{
  "model": "image VQ-VAE",
  "dataset": "small charts drawn from random numbers",
  "train_examples": 101725,
  "image_size": 32,
  "crop_scale_min": 1,
  "horizontal_flip": false,
  "bottleneck": "vq",
  "downsampling_factor": 4,
  "encoder_arch": "swin",
  "encoder_norm": "layernorm",
  "encoder_norm_position": "pre",
  "encoder_activation": "reglu",
  "encoder_head_dim": 64,
  "encoder_fused_qkv": true,
  "encoder_bias": "all",
  "encoder_qk_norm": false,
  "encoder_layer_scale_init": 0.1,
  "encoder_parallel_block": false,
  "encoder_moe": "top_k",
  "encoder_drop_path": 0.1,
  "encoder_num_experts": 8,
  "encoder_moe_every": 1,
  "encoder_expert_mlp_ratio": 0.25,
  "encoder_experts_per_token": 1,
  "encoder_shared_expert": false,
  "encoder_patch_size": [2, 2],
  "encoder_depths": [4, 4],
  "encoder_widths": [80, 160],
  "loss": "l1",
  "latent_channels": 8,
  "decoder_norm": "batchnorm",
  "decoder_activation": "silu",
  "decoder_widths": [48, 96, 192],
  "decoder_blocks_per_level": 2,
  "decoder_block": "basic",
  "decoder_attention": false,
  "decoder_upsampling": "nearest_conv",
  "codebook_size": 1024,
  "residual_init": "zero_last",
  "optimizer": "soap",
  "beta2": 0.95,
  "lr": 0.0017,
  "beta1": 0.95,
  "shampoo_beta": 0.95,
  "eps": 1e-08,
  "precondition_frequency": 50,
  "max_precond_dim": 512,
  "one_sided": true,
  "adamw_lr_other_params": 0.0013,
  "cautious_weight_decay": true,
  "steps": 11500,
  "batch_size": 384,
  "epochs": 43.4,
  "lr_schedule": "step",
  "warmup_steps": 570,
  "weight_decay": 0.1,
  "adamw_weight_decay_other_params": 0.05
}
Rows from block 2 of the encoder of a small image VQ-VAE, named by matrix and row number. Rows with one number within an expert belong to one neuron, the router's apart. Each number is 500 + 40 x the weight over its row's rms, rounded and kept within 0 to 999. All counts start at 0. Numbers have three digits each.
Before each expert's rows are labels from the 100 images, of 14848, where the router gives the expert most weight on average: "peak on" is the class under the peak; "strongest on" is what is common among them. Only what is clearly more common there than usual is listed. The data: small charts drawn from random numbers.
# router: router (encoder.blocks.2.mlp.router.weight, 8x80, trained with AdamW), inputs 40-79
# gate: expert gate (encoder.blocks.2.mlp.gate, 8x16x80), inputs 40-79
# up: expert up (encoder.blocks.2.mlp.up, 8x16x80), inputs 40-79
# down: expert down (encoder.blocks.2.mlp.down, 8x80x16, transposed), outputs 40-79

# expert 5
peak on: data marks
strongest on: one colour; histogram; area chart
router.5:560501508522457520488511510498500509624548567540523498487538504540523540475523496553582465513527527468450503462570457503
gate.0:545514517389468509588487537497472493513590515566463454502469604485468501538466551538507498531546457475498413543410481483
up.0:542491539486477471523408495464445613563479542511509524492513521543492455516491429487558484495495514417536501500490438485
down.0:516480479456472551476529451497481506503491530530488525554480486535515591617444521499538463543494525455445464491478564456
gate.1:496525445502464555440503491458524467476457512606587561511517544547476461489502528490492539544511471545482540462570566519
up.1:537433502460541525495510540515537501471549530438391490550496452436505565542521523570463511498451517495505467550515546446
down.1:503485570494539450464526487503462430529490538531531484562541555498516483495505458531465499474587549508426471512422474484
gate.2:481523480474532506375430474439509544538516551469529511611534471548484456507481433534506514517494491485472478487547471487
up.2:439478576606551483457508460493523597512465467520508552542536509546531515511432483510513478478527543490526564492534456472
down.2:521522572547472481489507560558510453504524517445568497388526531500535488491452541390588583475477481489507464533503574515
gate.3:534485516577586456449530501485535426485534517425455462468553527520546486439411550509515482455574540441513541495504437489
up.3:506509530491525493495502491461490437550513519411525535503553476570501484464495553478556503519496474402452455485463487471
down.3:462521489550544505451478497510471461466526504440476464482553496565466475438455497498570518496502502464539503514508582524
gate.4:498516589516507503435494494512529388535509571454479539413540569580490443508505520498570484505497493481477516451537478403
up.4:579497464469454480539483530563556472451512435506461470492459545481478536525546570505464529541434479500493420507450564513
down.4:456508512494510525488433501546471588590581546492456555492502534571483579504489474527532534560509490509536527432517567440
gate.5:543549478531496541554569452549509434473537532470468480548521453452446508474431548545462561529542468554502525443547549518
up.5:435516445521507445526548485502410537449481450511525590407511550502521529473515540413499488470492514453505519499415460546
down.5:431575513467508490543495477557485496453540457499505538439409518546513513562494564490511444489452430487535544521553447496
gate.6:612486492509503493612455492554536468496582526458519455522494553518509471460475540501551508488551525414515456506539581510
up.6:542507535488463522558472513501557501525527494514513478556475566549499408450482516529562480502505518464495448514575629492
down.6:389509427495484494550487537492570465522460499525504536486453471492525437577517467452483505479443502462553408510504501478
gate.7:427487467472492527393382536479577539496505530554461516531490456528466504480513507520489516511511447520497485468481490499
up.7:525477539471491501500523555490524314501551466467459509448485532543472514445490565518531474501488484501474498501571524422
down.7:578468498537565496512456540563510481468466529487536500472493602550510552566462545504513536484512550518543439466479394508
gate.8:414515549506571543458462461516588498468509506522503497551479498512507508506455518516543557514530492489483578442594498469
up.8:473500633441500506518490531508485478468517482544482508393477548511481525464566544541510491534463487474470478518491500448
down.8:429463512439561518527511483440551529523481466522458492569481524504530533502524388434486481437495560497525497506510520509
gate.9:486507502475482524496629521530460437528573493511484493462472516527483508443529573451498433494462443463463441551499511460
up.9:492470498492537520473512515494519418443515504450474466503491535482546497421473528516542486506554491538491501493540438496
down.9:475558500464538542480528496468449536473440520495508522532403567474488481515525482576518549509525516590478445516494417508
gate.10:558500450450455512524448570566455548531439461532531511469444555515491486615524484521501468499449494555497456519532552526
up.10:411511485492495515500488491453504438484507469459488502606492367444492543515510551472483535504526472515487518465535538547
down.10:524479569489559518442533482514458497500534482458572512465543542491494476618442515527502497509473513502469561483512546518
gate.11:536526395464453551559531563577545422468465490520516468467481535483455528507547554473437523521489509523483484516472520580
up.11:474551506520500539435511484468589434504488562512520548532521504534499464544481504506532569503527500538496530423568452436
down.11:494506515537525479580480436559454467467496539460450556478436601540469493495494506497470543477557522543532465519521484436
gate.12:473517477519551536397548468439566446487440505482523457538532452526486493503497514469490529514486521483496574470597491492
up.12:500487479498511444514517486535532620559480529444588527452554450494495492479570519434483510478461489475496455484522507518
down.12:448493520492515511405519499442501489500535456514512500561538512526478487544471439496478489497457564567433520491543452517
gate.13:434499499536512549507446433486530498494493476505465561544525564473539474587381464484511543492538454495533487492505472485
up.13:470491561494531508474606532500515529464503483530547508496480544551499502510532564492509452479471538511495532514536515486
down.13:513506495546504524495538448509472491529451466566545512507507471560460477575471546467518523533440465515508493429538529455
gate.14:575514484563512512509511467535405496449521527482531496421479532484520491446467408487489504475551500538555575487517483567
up.14:509487545497454506512475489492536497443497452586506491563464451448459564522494467499478503504543512522499550494507507514
down.14:500498486468531547596507495496431471498510493490505445504495542548496448506536535486502468538437492489502502471593489514
gate.15:486515459552507511545449456525493587487461474530579513502514523506544508526479477466522568500590515488490534434510459544
up.15:510501448585528467498514458537460524468500431496514506572481511482532475494413475443450525435576509540563572479480496553
down.15:431476469469518532481449549470584461638511492523483511530479536505503562429507512517503487522500510476428563501467502487

# expert 7
peak on: axes and grid
strongest on: grid lines; line chart
router.7:547487504539491518518476493444451508412511490499416458518485528412508480510452462562548498558571471565485459556435525468
gate.0:556489507489513582605494501433461485454537448513418534554464554462467474515444464509452543515512413609568511523489547511
up.0:459500500459482468445562526639496581525498557523498503414514528503528541418528587480542445505463506484434475545487508531
down.0:513511501516544560469505562440431524517526458484467496478498572485458531504571452522505507457504535533555468517500541519
gate.1:540513532435500496506452496533400485497612531498493564500492480523486411477491464469536486487474487512486494558462550548
up.1:422483497540479499451543487505550543552452530518505460433548529519517545573521525480505493465443505484506527444609505446
down.1:443536488508514451549478443556500589452503482469469451518466492475473555436557463486523582541515435481478538482544405472
gate.2:460483443466460491552484563519539455522526534469461474554480447448497453530540555543499532553496471523468398539523606520
up.2:511552583488494553480483455467467536493477439518558501513483539479458489511509473469478480503477437547490534471475494502
down.2:472572559497531494510509554502491456513452608498468552487504470521550523540519485479539537497521482547485547514535516534
gate.3:498524526458484557517439543473447551446477466525537540498450528496489433535507464516467522539500441549453511495530535492
up.3:548511474509471475539419510492517524544386451503495533490489384502492492559496462505514516505493490523527472488502517467
down.3:547508492497546511518538448543545485529482518469531527496480481482476491471592501473524532526485453523471510472535508486
gate.4:529491473515487494556443486468509568543493534517467554497502510482501498494494471486490483467464522541524485507496488524
up.4:519462502417476495568450552536521562537563548523513554468494491475519554505591518478503464504431508438490414578478471502
down.4:546520507484501493499478565495493493503453439575543514568474487480482548521441496481481516481547511521539458480484500495
gate.5:504479523475515507512430505462494542502498507517417484493498495428516537439498466531502453512466522573531519574491486520
up.5:537467575499501527568455512402483517491519495530451496485500502485489511508483480566509462473502490576576522558548524479
down.5:505468517486469490504482518461550474491516477530409432470451649529532505510507455512482473496509508515510578504471521425
gate.6:445505470524522515509447451507538593456472497538383531519520500489510482541451448474496511517511494416435501490479515484
up.6:482490478501549507485495473479531504511472474516458543439493518539473466435479512432545535463526466490496489465558538515
down.6:462447488495570537558477460452493511489511504542546495598501488510462536524529512497475480494539525564488442534492450457
gate.7:492477509500488413504491456487526503583535459492438477505573490466552487497454577456488441459544512493460517486513414503
up.7:464428478504548517455456480483497536482508489536467484422505505509497491453451521516480475489401430483467568466497462525
down.7:432441489472488468479530493483489488541491512478483467468537501485536550533501494478522506491455523458503584560522515472
gate.8:543520501502523483439566499484495449473479475494491437528488540464490458475465506522561506508572459489518546490487544477
up.8:565519470515531484467489450524490459507518510448583496493535476552525454459558465516506518495543513438475567464515427488
down.8:453543544487502553562512494517533494476519542445444469506588518549514521411529518523545506549491477475547538466472472454
gate.9:542504499568538466469476465403488446490528454463495491534494518473502436516408485468554524504581484613505548482533506539
up.9:544511511474489515534419551534461466482475451523452537502440545482481492531487488487495511527543458402468436565447519498
down.9:552528485533452477431522514514473526470506521430500524465507577481504575497591463478518543472503478465455500492479420495
gate.10:525485469451454508567534570469500457481577438513537443489474505521485526526561539531487483510472491518487425583491535514
up.10:574505496518552513464469483441440506440494447520453488525491552518478451562489502480502537512496436468489532460469504500
down.10:465452603476475504462562604553507487525538417574522524458467479500494431488443437480560513499460532493540418478503543497
gate.11:559485549454503527485516580497483497483555519510567473492471622556481477471516552545578451523471500480509473574504492502
up.11:487483556503504511505499522422445506499478463534406506460478569502468511522489501443473485466485460530543514526481522484
down.11:439439429550454448432558529536485567488530516460520476498549525449475472488527507540509501523474536451598468518511468454
gate.12:480469564476530455438451541473454521447579467478458537519541610517530553451446487457570472493561532534547526514483467461
up.12:507514525528455477491439499501459491435552466484548543569512497450503551479485480444540529561559545566491497483460472532
down.12:502476549450539572512543513526423584537558512459532492509524531483510470487473513464500478474527587550541542461520464576
gate.13:518495510520472529507483508538518411496525485495478429539501496424518536529485453571497524526526480610529501496483520491
up.13:514475484564529478476483409463522541525461513468449467525531501499554467603416465527450500495523458531539564488519505501
down.13:513479489566484477431478565536493470449497477511526465473498499468494495485540443447545525486562559487490408524496474473
gate.14:536524503506517500537572532543472435480526551501531495475503565531545456431537492549510489506524521425481529494493515489
up.14:498476509469504476552520507490500515552584488470524504548521480542546518507524523520434433461464566416508476535495417468
down.14:492523503527567525432541520541477492499503476524530514486426555510492463518452471498582483589527563536409492501524541475
gate.15:470515479457495495489486557555475525495432536509452502529464505444500520460524509572487465544467501479466420571495481442
up.15:501494446512482479495565485538524592545517532507566560486519445590500495497526506457498520472447525425471489493528469595
down.15:509449511514413502461480554448511477474486472562526497546541490448497498456541453470554441469510453559354490444567456469

# expert 1
peak on: data marks
strongest on: one colour; histogram
router.1:440514415469487470528489459519536476489579544451568524512489457419542513500546492458449524484526508550503548489611495517
gate.0:453479519503457461493500474469543509463525527477484529498534500520489560455482502439508479499545534492522490508492404499
up.0:481516536451493629472474511454504492529450524542484465496494527526469460524482554565534466577485465495459478529479588460
down.0:513521387502518511471562509521509473544505494534515514508459533540573440426519509476445507470456571496473469480557467531
gate.1:424538486526500453562500510519470497522422461498526530541506460477483468493517438482453512472518511520564556470472502544
up.1:474498488565545479480546426474524548568506501474485486514570461516583503524454499465511510342492563524560552483561475527
down.1:527526493528484432493517499507499466388508529457489455432475515472455460440513564475519529485422532500556484484481551518
gate.2:570453498470445547527428505414542510519591560510490417581474524468503471518508437555481487542509496524550407520476467537
up.2:536485502459513500508439527556529475537560507462463534524501511524512442468487593523538488547480481478533449524521478478
down.2:550499513490517466526532488406496502519405441446503520461497558453466509580495523529514541532477402464524548534463517498
gate.3:582529535441428513555595530557468499524549573530480452473486535429515514450561540490502483617498473505483431510529552508
up.3:468521475498493476520590466514455533539509506529498503564490412470506510501509523506463527492532517570543521442544512573
down.3:474494474484536491474439484450551468494493558476516505519500503517503496610544406539443564532505516523522542468497556449
gate.4:472523480505488494540465494493551574510449467489514555571506504405566511558496432506453519493512571481585493474525557508
up.4:513567466530469527546499455460489492493468517502536486556491483455516410492467421538486546576550491505519517456505602491
down.4:577552567532440528557498492537500529540507508468432473488505541503456486401561485464524549538528430430467484484514419458
gate.5:454536466539513485490554489514457465564465508433497497540569448508485504548489458498465511450496497508469522481480481517
up.5:482462464479473495520571508512521554451486515483518494576514451502533517480579503496416492508524527474437480524508513516
down.5:495462492512471516491515464532383455411540564469499506469466500516497399521491530501499514528534473468506450538460443462
gate.6:461510481550513489530494455502490598423508479560530546498461518474538431486532500461449541462497485538500521423511498543
up.6:533497549533545526422511523510441474474409434493438506519491532516467558526465450514476503441521478487553529524443463501
down.6:487488474522447429573507471484536480448495487515440537486478454579497515473494598551486475581476430508550437499521548446
gate.7:502454531493490464484418496453513474479474584521486494547490514468527486501496419525470456445441607555526506548485482501
up.7:486545464591528515423490421425480569505468506504532511515491464461525413506487470448487557458512495509363569454527547514
down.7:432519444443483538462492422513445511487451568475429566473465490487464537449495462573582490512478537516501489497502478559
gate.8:497451501514501430512515572517481507456466498492499481536465523447522574587513464528462464433482560519651499566480466546
up.8:473488490519504405514541548439511526485514490499504480532468488436538481491487478470482498387505526530601549524489545556
down.8:514476475426486481453463492542516443517461492521539534493504552530527600539516479534427484474498572542543487545498500477
gate.9:439464465511579523421572495519491588422520468499504543538473495533528453459462506455462486460489542550533547472531490530
up.9:555476525454476477488560597521454496464570513451474430497458489481436485447532502541524504529473502457465455565499484487
down.9:522451516491542534471454499532525428560544493579461539503499604563479524525434512486550449527464498475487530516574503455
gate.10:447481495558534433449497442512527498593547513461493506511598524527492473500453484514530494409541558477591500432537437536
up.10:481544447561479450486486446514548504588474547414519574471541469492519482483507486480485534496530519480529479448573564512
down.10:417495535470574456510557501499476486485593515558504475464511539475560532490442551586469434527524503513519554500542529518
gate.11:563497489543500514462506473335458496441550492499490390529493511457466514486499477472466534492582484556589527480458503558
up.11:473488514521531567556381490520520541434482551494493448565492537463576480509482526472510486515558531484541498462441535497
down.11:500510560497513485502472518473485493446510541518514518563545549475541552471540536477549536520515531491569553485442564484
gate.12:517458516571560442500521455470549480457485510462498503524520487454620483461427504497520510466567523544602573470528489477
up.12:528533519461478624470499474514593465499465527480483500499517498546468527504479543545532517636483462534456490483553535481
down.12:463443471435470550521495494455546566485502524549560484527460522523465497591523508505484496513476456512434437484487473448
gate.13:457511486508466496537504481456534560444489482522510457580520437402513502500499448469474558513529497563510499459475580541
up.13:557500514481468543517495510537528368570551551486482455515548508530469441497491514605565490563494484510480466525519474439
down.13:512526439502413471579554456488435462497487544534524466483529496485503541530597481479503501511512507553510527464513547534
gate.14:517519515549466478507463428537401494592486550470537549446514460486473511566506475538476517473537455524421478457470482469
up.14:529446533488507401467564529493522510475601521498481494476496512507491552482522555501500490457474559510541507556492389465
down.14:436517510451503495445436548464508485532563499508579555493445504532454466532440427451557527524478462493445478469509555440
gate.15:465460514457488485442551537466485497415608490536487495454466562470454548479552517483525455536512446503485528532471438463
up.15:563520514505509444489467501506465496505520499483517560459508486514528469486490534527520470491508375448476486477405490500
down.15:546509447487433557514481570478459531560504535590515500480398521496519498588535485528398462533463471460504519504521500463

# expert 3
peak on: data marks
strongest on: one colour; area chart; histogram
router.3:483442531494478470500498414485488531526509515515489441483542513534470493461578521516499555519449530543486514474503438409
gate.0:559459466495472470526459526426630411438582527487497520530470472447471478537498533487493518517507493508513523514502433550
up.0:437444498524470506458467483478464515512430425525495531533516473464500607426494397504486502503495523543502520492519561449
down.0:548454539556522478517401500528476505524512442485451541541483503515479478413492450557396498516488489473520481537453494412
gate.1:421516466491473440583518471511477514477455450508493544499482443440475494493533547469432526544481497569456472491510479584
up.1:535495532500499511421495520450543495488556509490467399492528499546484523525516544519520480499508499456498454488495444455
down.1:504495493514516495419464484543456423538413519455488552397565543540502452499485462491452517445509550514507507538513544508
gate.2:518539498528522483511496445573532550553494502448526512478547523550509454521491521504521553470503450359544507440476500530
up.2:548521526499468605559559524556541449485505525558487422470496491496448479522520528521489498535476467528464467498578606524
down.2:520555456459499485524559465550497525539438507485534550548478488494487480498471537528508478559538495508437503469494503551
gate.3:544483544490478428445528496459458574561526535494494544518501494481463547453510488458492480504555520492496495513468462456
up.3:505502515455509458566472525421527486471479517502513499466488506484499530431523563451513472558516464549532456526399481563
down.3:464478452477528533465526496495492505528485486522480565519524500537565448504470422529528491457479517567490531500525353460
gate.4:565498443513460514501469482477601421499534530517525463550510490475516558555512495476441519491499484470528517478428472562
up.4:480544508497502535515515502485423502550439461523513496442511514550510483514522628488519509514484445486438517521505507434
down.4:536508538509445478432537460475501448475439488524479456539576488453488531577531555585442518502534482470513501474527490558
gate.5:448487554500500463500429510437410600464464420526456550454463531511525516509492530509458461486494506455513512507440560470
up.5:473464604454520528555486531445425443498501359505486473533500521556487529574498579519471462473528504483508499546501535444
down.5:456516458525503539512501530494404479503504481535498515450524507473453560448463493497456515576560567548558533474436503504
gate.6:578481568503506527493595494517385502535457435550495476494481539499470508515463485476512505490502478427489494513468451522
up.6:476502556519481497486506481503485575555398432498547478578515494510486511463493615515511503463519511529552506463575565565
down.6:534503585518534448482495480420486427496507525487493548506506515519494469647441599533470479461482546537498434526467517500
gate.7:525533473551507497554510448512529423531417483534523476440569516479536451520481476487553528521556477501519516459461537468
up.7:570415472506508504496554533493476489470565516469476448542475483496494531498510526543449474473509519507509467523585405523
down.7:492474409513434475524471483509544542481423488479509491584556541566495452539457429440516511510503489479505481449504524560
gate.8:507504494527529420537497475430502500511486484463520470478537501542530440430485608475513551463522467506470481455493606521
up.8:533495543496513517482525504475530508476437523544524445433479512550458474501537562524515479529457484581447465520539567462
down.8:476547447508507501519485519566497585486498537481528617511489449486462456483442490510476527546518477519488456448503487553
gate.9:423433500482510567494571504405592560527484531488466509459474502527473505491509494510518480522504463538500506510615573434
up.9:431469510499507559588542482456484543537488446479467530401503554553471517490498474520564461522464492515497500516586618430
down.9:486471490541471484469504528519484404416473485504522463475474553467486507496417581446490456467495520404528527504486454528
gate.10:498259514489504490501476505452510493457482495494475494499505501464515563508485502510472469492482508524512502514499494510
up.10:447389527459505535485551547468576465462443478529468484490496541517493529540505532543495413488460512503503498548595463480
down.10:458445509544528454491496446418579506452501532489515518561534535492507470554493493503479474469468519506544510501517506437
gate.11:526497412508492450553540530588459449516625486498518463446487492489521506472490488450526494470481536519500490509509430501
up.11:519507467526548524500432481481496517433472511475491477491499524522541466509469374535523496472471424436492533500502493523
down.11:490535493550415450543505507479447499465559448483506507423454473474516472393508617514474500476516495502513477520439529460
gate.12:432499460487492462477431511613541626513429532468492532483517452464537494549520477484504521529506531445473475491451485517
up.12:489511526477488537401471509491437473533490504492439521472452522425513542549524366550478461547489548545489497542457435426
down.12:541575489509471497566533498567462568479459457462509561575479485488446478456533498566532456499551455458556511496492444505
gate.13:505510537496525466508484463419542493544442526490492564491540484507497491441469494450530524547554467462509505460507460511
up.13:503506530503535464464467497480521511507545573431491497488551510569520471475467480492557499455470507379527511496498476478
down.13:484534520556460458464448517540508452545557536489526546474493556562498496520525462442456519462505515519529438472508463448
gate.14:493518479496484521499442477611375547485547473543464548525481486457517447514504465526491512522460538513469455481534499486
up.14:490568507495499500474385510472457505527485453521476567515465491518496459443507464469530509546494508436504489504463466506
down.14:478415515523429571522535514472480465529543488469507452469501473493494570496492516444501443517566489542449469407492532528
gate.15:474433530497505549431602516416593429465434509509490521523517494584509504502490498537518456513484512523502539525535576437
up.15:438462501485500469478544501463518505504438405538516491501502481501460576545514512501438518505491531573481490521551480472
down.15:504553516520518441513441528562493412531562496445522511484495569476553434466456476588490508489495497469505515506483433497

# expert 2
peak on: data marks
strongest on: area chart; heat grid
router.2:474515457560451509472485468558492547507503494531525531589507484581482496568486559517495524505561506488451508533511484519
gate.0:577491573473522523452519506541541521557545586499520536451534559617466473493500493498533493510498543514489503496521533512
up.0:632503521451482510512511571460497532497495512506503510505449433490494469406491543486572463513457533516491473558507565474
down.0:499474623473503473482518558608513480573491458503498521467524576487473513487528448454493533439511534528504489490466546524
gate.1:501514422520531488411501497477605485489541543497548553557519560573506506515449424531523468463495551562479547472529513522
up.1:473488487587534502355456472450518549568436507481522563456523527529504485513458427505500463465453488500473524492520470506
down.1:492488464558520459476510493506493516478456478501534461385542489441515471490469529504505555420487483522511468488494558498
gate.2:430518462507516531501358499520595529463467383488478571535503536516486509564490452478494555539536477496464521448557497474
up.2:477530455581524475477482407430507490507429496465484537585506502485531506569422456465463499489490543482491549513484480486
down.2:501548588530456563466579511569427460499522425484495538403504516473480477463514585456569499487488524487452524496502542543
gate.3:525518487497485478471439472476532490555505476523540548512484563568479499573502479466474476484513492475476497491472501554
up.3:520513479469432475547455489440547433583495477525511534465494501474477460465505491482499509523524449448442469467491545510
down.3:522479483490396516383518450535520555446452452475494505494472457495520522527501525480473469502463544573492490489505491536
gate.4:548499474557500452490484490512485493464530492484506506517495508469520525487506466447435490440554564505531507503462475592
up.4:446475526495460474529495521567489504489512424483494485483544475434459531544542537477436489507501483506525482503409406511
down.4:527514492463472544497480474500575529494508486465520554555537507575486467526462440478579470504474479525472519483542507483
gate.5:509513477458439499570510549511398483511585533515500420432453468522490488477507561526512481526544510569501480553501461503
up.5:510438552503547531510579516430520476460511534496446471437508573537498494444463562521569479489486471490493539516524444463
down.5:490498484476489491470498488540626487465512470476530546520521507499532584526475522516491526500541566542462497446531370508
gate.6:560456498534529450490458498509455462478540595428509538437508457502532530467456507431460497430509515483513501520492460577
up.6:457492527465451485506527511515556504497472388558478468552521505481474511563524520508498461527508537526531488520453498479
down.6:481533480569503438487508510483401447448538489514509496418529522441464462482471546483453561486498485537506554490530560576
gate.7:486501510461502534402499528422597571489463470535446456530520488555479477491504518524517427480454539540508477537488494448
up.7:524460468508535509541398509490449518444540497521482543487465547498512482453507473484503519488487517485491485510509500500
down.7:437459504498478523417566486471483615512520471500449493495528508596476575535560561539556478511519514541505444481524556545
gate.8:615508487506524512505556544491552469481528500502529500502490545522509466427472520477490505465536537516503520507451447519
up.8:547510473507462451581556484500498517467441494513526508483455492505513493478508546458444536479566492488498467490477557612
down.8:499478490466499470461509502450530630445536543485521541599559486511497489522490462489556526531512484484494476453547519507
gate.9:590534483506492521457509488575579436421451421521520494521527629550463507553500505482431501500544524505495508434524582518
up.9:529504496427474525576426569499443522565537508518527517471473475496462484510544490558521484507412507500474417547509507501
down.9:508466534474550552403532462539570477510519522502525444477520570487439508546510494510500491474512472472497476502479535486
gate.10:447498509481509516511435510571531527470450421486415527490491430446500523528506460491463510483474508513486489509435546600
up.10:542455507485463458504557514527606499508490520466459471503512441486511504540547438503484473481478592480516491549549473525
down.10:522492529474483524484501462466491473511488485460470485488514512478505463412549542529514509503499559428472574535449436561
gate.11:578520445478480499501466488494536501505419464502498463556505530510510505546499530484463510521542517444533442476481533511
up.11:583513482542513475539509442490414443508458538524534530495493511557480510499461491463484507487536499530475554490441549569
down.11:449464496487497502423483513460532523435445538517490516530488485508512483579501542450476526466514513534516537476491536496
gate.12:474485511534474504511461433503506553509420408555503546469499557516500522555500529441498537502508484447501468475481501561
up.12:492452500469477502421453519503564528437499559476483433501509481539483517531526549534463476505389577528505471523512486493
down.12:539522472473449481443537492463434437602544469516472516540523426533555452485511466529440440460481467524505499510444477467
gate.13:475522449516488485419484478462463527522492485486565535556503548516507481476477440446496528485475518524495536486553534491
up.13:444547497487496527436482479445502500532438508565590552518435489506467450464519534512504504512484456505445508498518594492
down.13:528547524475470517507526496505549511445560431486526483515524499532502477543404495515479528502462437493512542457474464456
gate.14:501460545481536511484484548467527517471510474464450498503536544532551507470483471517533479437484545480515499537521500430
up.14:548480505532477475513504482547557470511502469513503470514516484422488522531503560418453506475542555508577514489515504541
down.14:460547507544420490555504494445524489481521486523495449496547580444410533485539508463483533517569477502441454459502453490
gate.15:477447500535571511441491475524528543458486376443441510507578529516549544479469551494501519462549502483535546493533517471
up.15:465500499504596555458482488478535576463480415525460550516504551502528483448454507524519532500483473497472514474521507463
down.15:490504535498505466555514453489533477546473443506504525519516481390444606513462462432532551458530505509486464519447524539